{"bottleneck": "plain", "encoder_head_dim": 64, "encoder_fused_qkv": true, "encoder_layers": 8, "encoder_positions": "sincos", "init": "kaiming_normal", "residual_init": "none", "muon_scale": "match_rms_adamw"}
Rows from block 6 of the encoder of a small image autoencoder, named by matrix and row number. Rows with one number belong to one neuron. Each number is 500 + 25 x the weight over its row's rms, rounded and kept within 0 to 999. All counts start at 0. Numbers have three digits each.
After each neuron's rows are labels from the 100 images, of 14848, where the neuron reaches its largest size: "patch colour" is the nearest of a few named colours to the mean colour under the peak. Only what is clearly more common there than usual is listed. The data: seven-segment displays showing three digits. In brackets: how many of the 100.
# gate: MLP gate (encoder.blocks.6.mlp.gate.weight, 576x192), inputs 128-191
# fc1: MLP up (encoder.blocks.6.mlp.fc1.weight, 576x192), inputs 128-191
# fc2: MLP down (encoder.blocks.6.mlp.fc2.weight, 192x576, transposed), outputs 128-191

gate.36:473479456492549524481496546515508518518503481497528473495472518570475549515474481484524513500478532510496484517491522495484518514483494535489492530484497508475502488482526532479512500488533493
fc1.36:464507469497552522470494493506517501546530494506525477504472512523470509508500474506520500510503517508523490531478519497469507467476500480480495511482516532485443503509535514518512448466549506
fc2.36:551476515486457519549523527484489504535504526481536490509492503487552490512498503528503479564473494521555522506506495500497504476509499493493506499517483512492521561517526516505519518467500491
patch colour: black (30)

gate.379:518506478518543454491527512517509490500499526552472504499545492495506532511437505500465451472487468512492488466509499532483542507473411540502471493518508500504502511434482528472497470491531482
fc1.379:462461501517466436474497489499510451480471477462486512446519491491537511476518474480501463488460542503515466519501472487483496507516525488474471469498538529524471522491540504515485466499538461
fc2.379:507534475495444566465505514483512496489529537485490511480523481510496509504478543463511565480489504534491491499475553490514500467492490485507570507465464493520500506518508499465465506482463521
patch colour: black (29)

gate.47:519519517484479473524500509495516470463510524509500518492493491464515458482462491485490522485494509507464467524525535497472480482540498534514514494514539556468501530463524491489459525440512507
fc1.47:468545500480529466500491509514515450480485490484491490523507492483518493461500481481496555558453507472454454504476467493498509496507485536466482498524504570483477531476530508484512511430480540
fc2.47:512491474497479534495494552515482469533534463528504500496483461513520546549525502506546499507476526528544495498501522498505482475495537547493493558485514501514508495537478510500535508503507479
patch colour: black (46)

gate.326:460451512445519468517484447517429469476490501526498555489519470515472532490515507513489483473475505528489488492508522525494490426496509519485463477478477469484483515475503497492492498472494510
fc1.326:475440504431525441502508493509443477486523501490503525496497511520489524496528495508477480478455507548476511501498503530498477440492472548474441470462479490510461514476522519475479500498488501
fc2.326:477512501442504538470503483521460472509496483452510523505514491530546549467516500552493504516474500482471479496521512527494491502473479501514489489486492536536522508468526508491484498460497467
patch colour: green (28)

gate.153:497490489535546484515485521470471507502495457511536547511484503554508511494492512494519506497478529490513484497480536530477493498528514539501506528549475493466483522523484490526547483497514523
fc1.153:525496497508516493510467521500459526518515469489506540516498492535480515497504474468550537499500515514484477486454573534506502508555536550518498530563442496479533504538523475524519475513503495
fc2.153:481467515467444513493562524538501526532500518506446479505498490492538488443493506518511476521510498491471510530550508485495500477481494505525512490489503495507476507489503511519501497519494470
patch colour: black (31)

gate.155:459528503510518463541495544484454489554568495514500467518499530488515466470520504516503484478510514507510518492485539512517537518476501528510503464524538559497524531512489504498532507556541475
fc1.155:582470524499524481503492510489522502500473527486473508547481510527508491517458549509513494511492468478552498492514498487488499498506509488468503453515488483515479481434498527510468565497477491
fc2.155:511518526471487517467538448527507474500431502501509530502480520492466515482508529506482478529507489503507489530508458471490494529550519513523486500486531497480478492537523519467526499513494514
patch colour: grey (69)

gate.315:541558485492553458475499508497505515523477491468553511507545476513466514482457498516488445490488510471518465490470524491498481501488485508496507508481534505466423499494500471502457496476491468
fc1.315:489492498500513500504506488554499458517476459514480513464513551498492451501516484502529492465504513534494465513504467456516482533484508483550515520502510536513511476524467542531537497510470489
fc2.315:472482471487458533494490508513518461510521462526503490489451485539482474529504464505498505525543542505529529483498518495517446495489535496496499496477506546529520492518497490497509490537469480
patch colour: brown (83)

gate.567:492512496501477464483509512498492483475442487526489544551446518525458502513528543562544501453524509447501517472494502499522456522511495451511492496495479487503537506477471481464454467495517505
fc1.567:530477510530540541512511501506490529525505537470508447458500475471535503488463464423461463476462480525516502492502511521474511514517510549508478523474504521493483468495514523535551530541479481
fc2.567:526479495506503514471525501515495465449496541479545438463473478517509504508511524468439539470457510544462519491501481500509469448493535461516465515529506521544465506481473501478491545490492468
patch colour: white (40); pink (25)

gate.96:497484508521500518519481433479528539522462507498464509529503518503485494511500514476529527524479499469497527549483488508501481491522486414508480506527472525525527468479527541541477493508490526
fc1.96:521483489510509484477506562514484477552526525493473493468464496495503514484542522479479531479526493508492521490512521561497485496516528510515522527472512550471482493521533498513517493469485499
fc2.96:489494453480507467486529490523562498525458494486484522499508494515451489471494492469521497470490495510495492524502494496488534505455514515504457484507497491531420505542501486489501496536531514
patch colour: grey (82)

gate.536:495506524504491486518482480502508504524491512505516487546447518554472515499480539466525494483444508539488504466540496519513524514520514520470519500509443513535518497503518477466532432468483484
fc1.536:505527517481484452451474473491510482482523516458489490492512487501516522499507504528455470544512453510522528527530528533551554518515507463480487484452491474513467485446463498488512502503479520
fc2.536:522478469493547502496517491520508492447500525533529466535469487504475451514525505503554492489498477515448490471480490508474447478533499497528486511538513517441495527560507465482476462486495490
patch colour: grey (69)

gate.6:494505485511524519493521526504482496435459467553563507509486503500499524471498492510506495499451486486481504491509498465492501522498467544518530485497480450442481447493448476504536482477518535
fc1.6:496471508493482515497501462497535486549544537452478514465516500493527528511509524501487486487505524505532456467460505528477511512504515454509489513513510499596478513518550525515450526549481462
fc2.6:492536495509503496478494496475491474539539487532524499469489483499511485503505509482506502497458476508471439495443503500460522539496536547502478507504502480496515467489499518513465449497486539
patch colour: black (74)

gate.179:500496509488490443477513556519526480479449523497481515529530507507498427484533489552482494525467504504504568544481483529488539511496494529504460515465522533531484492499453519530505534494520500
fc1.179:493516518436519460502503508473537529456509494471515472495497451502511519496545496520499464480500519489500524481488505470528512505492499521445515485475491507527499492497494539514549541490526444
fc2.179:528479502501445481486486541471487460509524487485529454451475511510473522497490524480496493479492495499503523496541538530531483504501489482495559473467503490474493452470490506482498520493484519
patch colour: pink (25)

gate.150:493489480456518464467504496502519501538442515467492510468503510451494498474541509522489459447438489489507540536520503474501501480509528513512466472520503489499497517532513512498524476540487516
fc1.150:513534467494488473508491495514498460544435520491505543454476506437493495494484516483487483441482502497503515553519473477496511473507499517530482483515470485487487486518508504490526508528469535
fc2.150:469509492526502537517551495515514533502504486477513496555494448530492539492477498503512488482476540475487485468484527531470504491490460476489476532504509551510518473512490509456477554472505510
patch colour: grey (70)

gate.251:460498529459508512497451466490509526501477540468509518513507533514496469498519542509504482568492526443472507531483471470488507489509511478476523474516479460496570531449506500493498462506512467
fc1.251:487489524516493506529505497518467503544535545487536488479546476496509507489513466503482476505505482552480467486498468483522481488490556488478531476509542527518483527561556518461530485468484500
fc2.251:471510497474518528514534525462496493498504481494480546526522473479485488473541490496504499546497530512485468517502443482443504504488536490495533480492494504534468531533533503480507488508467504
patch colour: red (28)

gate.531:452510528529483529497501472520529488517509497485513476483492451538495498514526504509524525517528505482515484497489494488522519470498479563515492480516501456516534466531499495505471449467488498
fc1.531:508518483499496525541513501458496535469442493520527526501483524480521487528511512506503476483461515483478526536549509509481464436508541459505526506514487551496464534486499502461517541529546496
fc2.531:503495504525505509511485515490504517495546500491473472469548494492478506515484429476527506503557447490471517510521470472492500466449520538512498502506491482523524482502451503482501468528516507
patch colour: brown (76)

gate.77:511534465524502508461545517536537523526526510523510505498493514499516517486449527507523509496507478540513507476535501474513564473491516527498487509551493507511513467471514478521557482492491501
fc1.77:506477541483486516546447481491490468460485516481442504520512485509463476510538457491484489515480527466492504509491497515474480518542482458517519503464510548494504527544489528487460498528515517
fc2.77:526509542504551502453497496490519510493527509510528494509495506461479535456464501490457495462469522481458486497465516528503503519505507500523489511540480517466534533518487498517488486479498455
patch colour: brown (64)

gate.396:493422487506494491473492509493474473524488571512471518469515493548522510480533483478502508483480473529537449457471500490495515530526518475461497490518491476513509499480511483489478487519536473
fc1.396:493515433516533512523464529510445480496534521477484497489491488482470558476517482516520518499485508535489548532454477515537487492507513525474500494526486465514461470503508468509460483501521454
fc2.396:483480497498506492529457503558477521508478535518461517490468490526528507476512488510527515519538476534527515433502495494433520504517538515468479534523487491517505517504495494488515534493487478
patch colour: pink (38)

gate.495:502514513514541474543475480481540516483492497484470506484526536508472496505496464516469497494491476482525456473520449481493532507565481538502501529542487496491475506487532500470428514540485513
fc1.495:518479491485462506464531534496493499488488496512538493522450489488503514475536528437517484508510518501488538504479556532514455487457518489507518477491507509538542518521505511507556478476532524
fc2.495:491453479494449483505476500531519490489498492518530561500519475537517531520467476492493503523489506498478525491452434490484467507468486528467526489473507478528497523459481456478447514485487497
patch colour: white (83)

gate.370:544473485542526508518451512515471501487469521510495522482522531511491488500451527532474515504492469520485510486496516433510477527510504519535527485500488503471523499529518516487522488488513533
fc1.370:535511499518525476495437518502482461469484528501480504468503533525499523489450520536462542485497482498463489512502546435516508498531515502509484485473484528447510496545512513458482501479487579
fc2.370:484485487534490501483488484504491532484447505504530522530504465481491488526534483474534489458490528504491489495521477487454497517551514519517532470510513519523476498505524485518483482488475515
patch colour: blue (27)

gate.418:530504501501497522535487487515446473519519502515487485491492455525502506518500528511534487514500483505489500525546459512470521522501514490517492514519560490474501514517503505507537492518489522
fc1.418:492492516494513503492513537521498472475519467484517531480533509488480482504480477515495487512443517468539525453509456490506489480509507548476527461502499457505498502487478474491491509478488522
fc2.418:529513471556557505492521498496509487441475506517518517539464485481537486488483539491510526468504528493517467499519480478497509537502532513479484495471524490493525491517479514518502459491496506
patch colour: black (30)

gate.468:480457497469493502483489503515472551453517500502440498496502501530522517498527515502510487469491485493480503476497496522491502524487495455482486524544526523453496516504570516495532442448487505
fc1.468:479529524508485535462479503474484485515512464474514565436501517544474507516458516474484440519462466529588530462515492484495503533533481547489501532504534513481513515501487487497486496505455513
fc2.468:458527542526495531478528532466500485526507496527507521478458532502511532482482472485497474532487511500556479508482518478462443500544541519502486516497515519502506510506526510514462509484497441
patch colour: grey (67)

gate.82:510476548476485517493497500523524546512514478496543470487509455457484495522461512508510529506488475475510455463515484532514499481499523502536506475498520518526559517539534457469500492559519473
fc1.82:500482542479457516472485498522509516534506471479514459465516476467501490497447493470519523515486481485506458481481501510556514531496497517527489496554512508524565522538564486491499525531511439
fc2.82:525534460510480514458509494514493515550455485476513508519487482510525532497514495483500491483465524526489489492498504509502532533546508452472505502495493473486481568531525515459512493481532486
patch colour: pink (33)

gate.540:504502484527499480533462511515462486499488497498469506546498477489504489536475502543458538505510522496502542495459480516534496498502450473558543467489519506494502472525556453500498518471520500
fc1.540:507475485501542502491504463496557471489508482502495498474553505566487506517525482422514429502473465518513467499535500500497500481523522494461460515535495471513523527482497535512522477493482477
fc2.540:507511537463515440505482505535518499508500517534488514509446435459481503508508514528515498522518498508476539490475507438495501479542510485526484452529502453474517505513536477522493455517445487
patch colour: grey (93)

gate.224:496474504524509513497504460507526548511525539511479479491487522500467532535498462494472473547469454519453482502491451499511481530500528530494482478520485526474474503530494554523523474467492463
fc1.224:519481503517551515473511460472500533482499505482489484481519504445516503534498439502505462506459462538508488486506472499475491532533560557531513527518500501475435501523517510534524470527498487
fc2.224:519490493493494523522514489474477485495498504485537504490520517548516493494472489511493503515518547494450468507507466511487517469485508491496474501462509515489483524497463468496478522557536469
patch colour: brown (63)

gate.25:490504494491493469479541509478512470523482480499539481488539481479505499504492511508454535499441517522503490521513499500467511491456522458512543477509492468537507468476510481538528534460500440
fc1.25:467497482521495486498527506470496461513482458458515465476531509508491500546471509489447511532521511524479489513487503483506508459480498474532525516503529471539518497476515512513512524461484450
fc2.25:521506432500486492517474450514507505543515518502509508535502520498497517547516511513490478502520528468491457511513498547493515536450520506508518560481526539500484457513516502494524520493525495
patch colour: grey (66)

gate.543:454524484509562568510472484478490509533526517505476466509492491490513477485537498514536524449487493463472492485471470516446484500503458486487473493471511463520489504516474503548505513479511472
fc1.543:509548511504533514511482476506493451483523486487500480497518520508549475478499477559502544461532518511512530445498468464469497477511459502489463484515513461498516516456507497565512477457509470
fc2.543:491462498488458498442525508476508492513501450492540526539471503516516512488526535533519447505491497428518492515529537495538468506521513449493509488472509512504478497515500503469478493514512510
patch colour: green (27)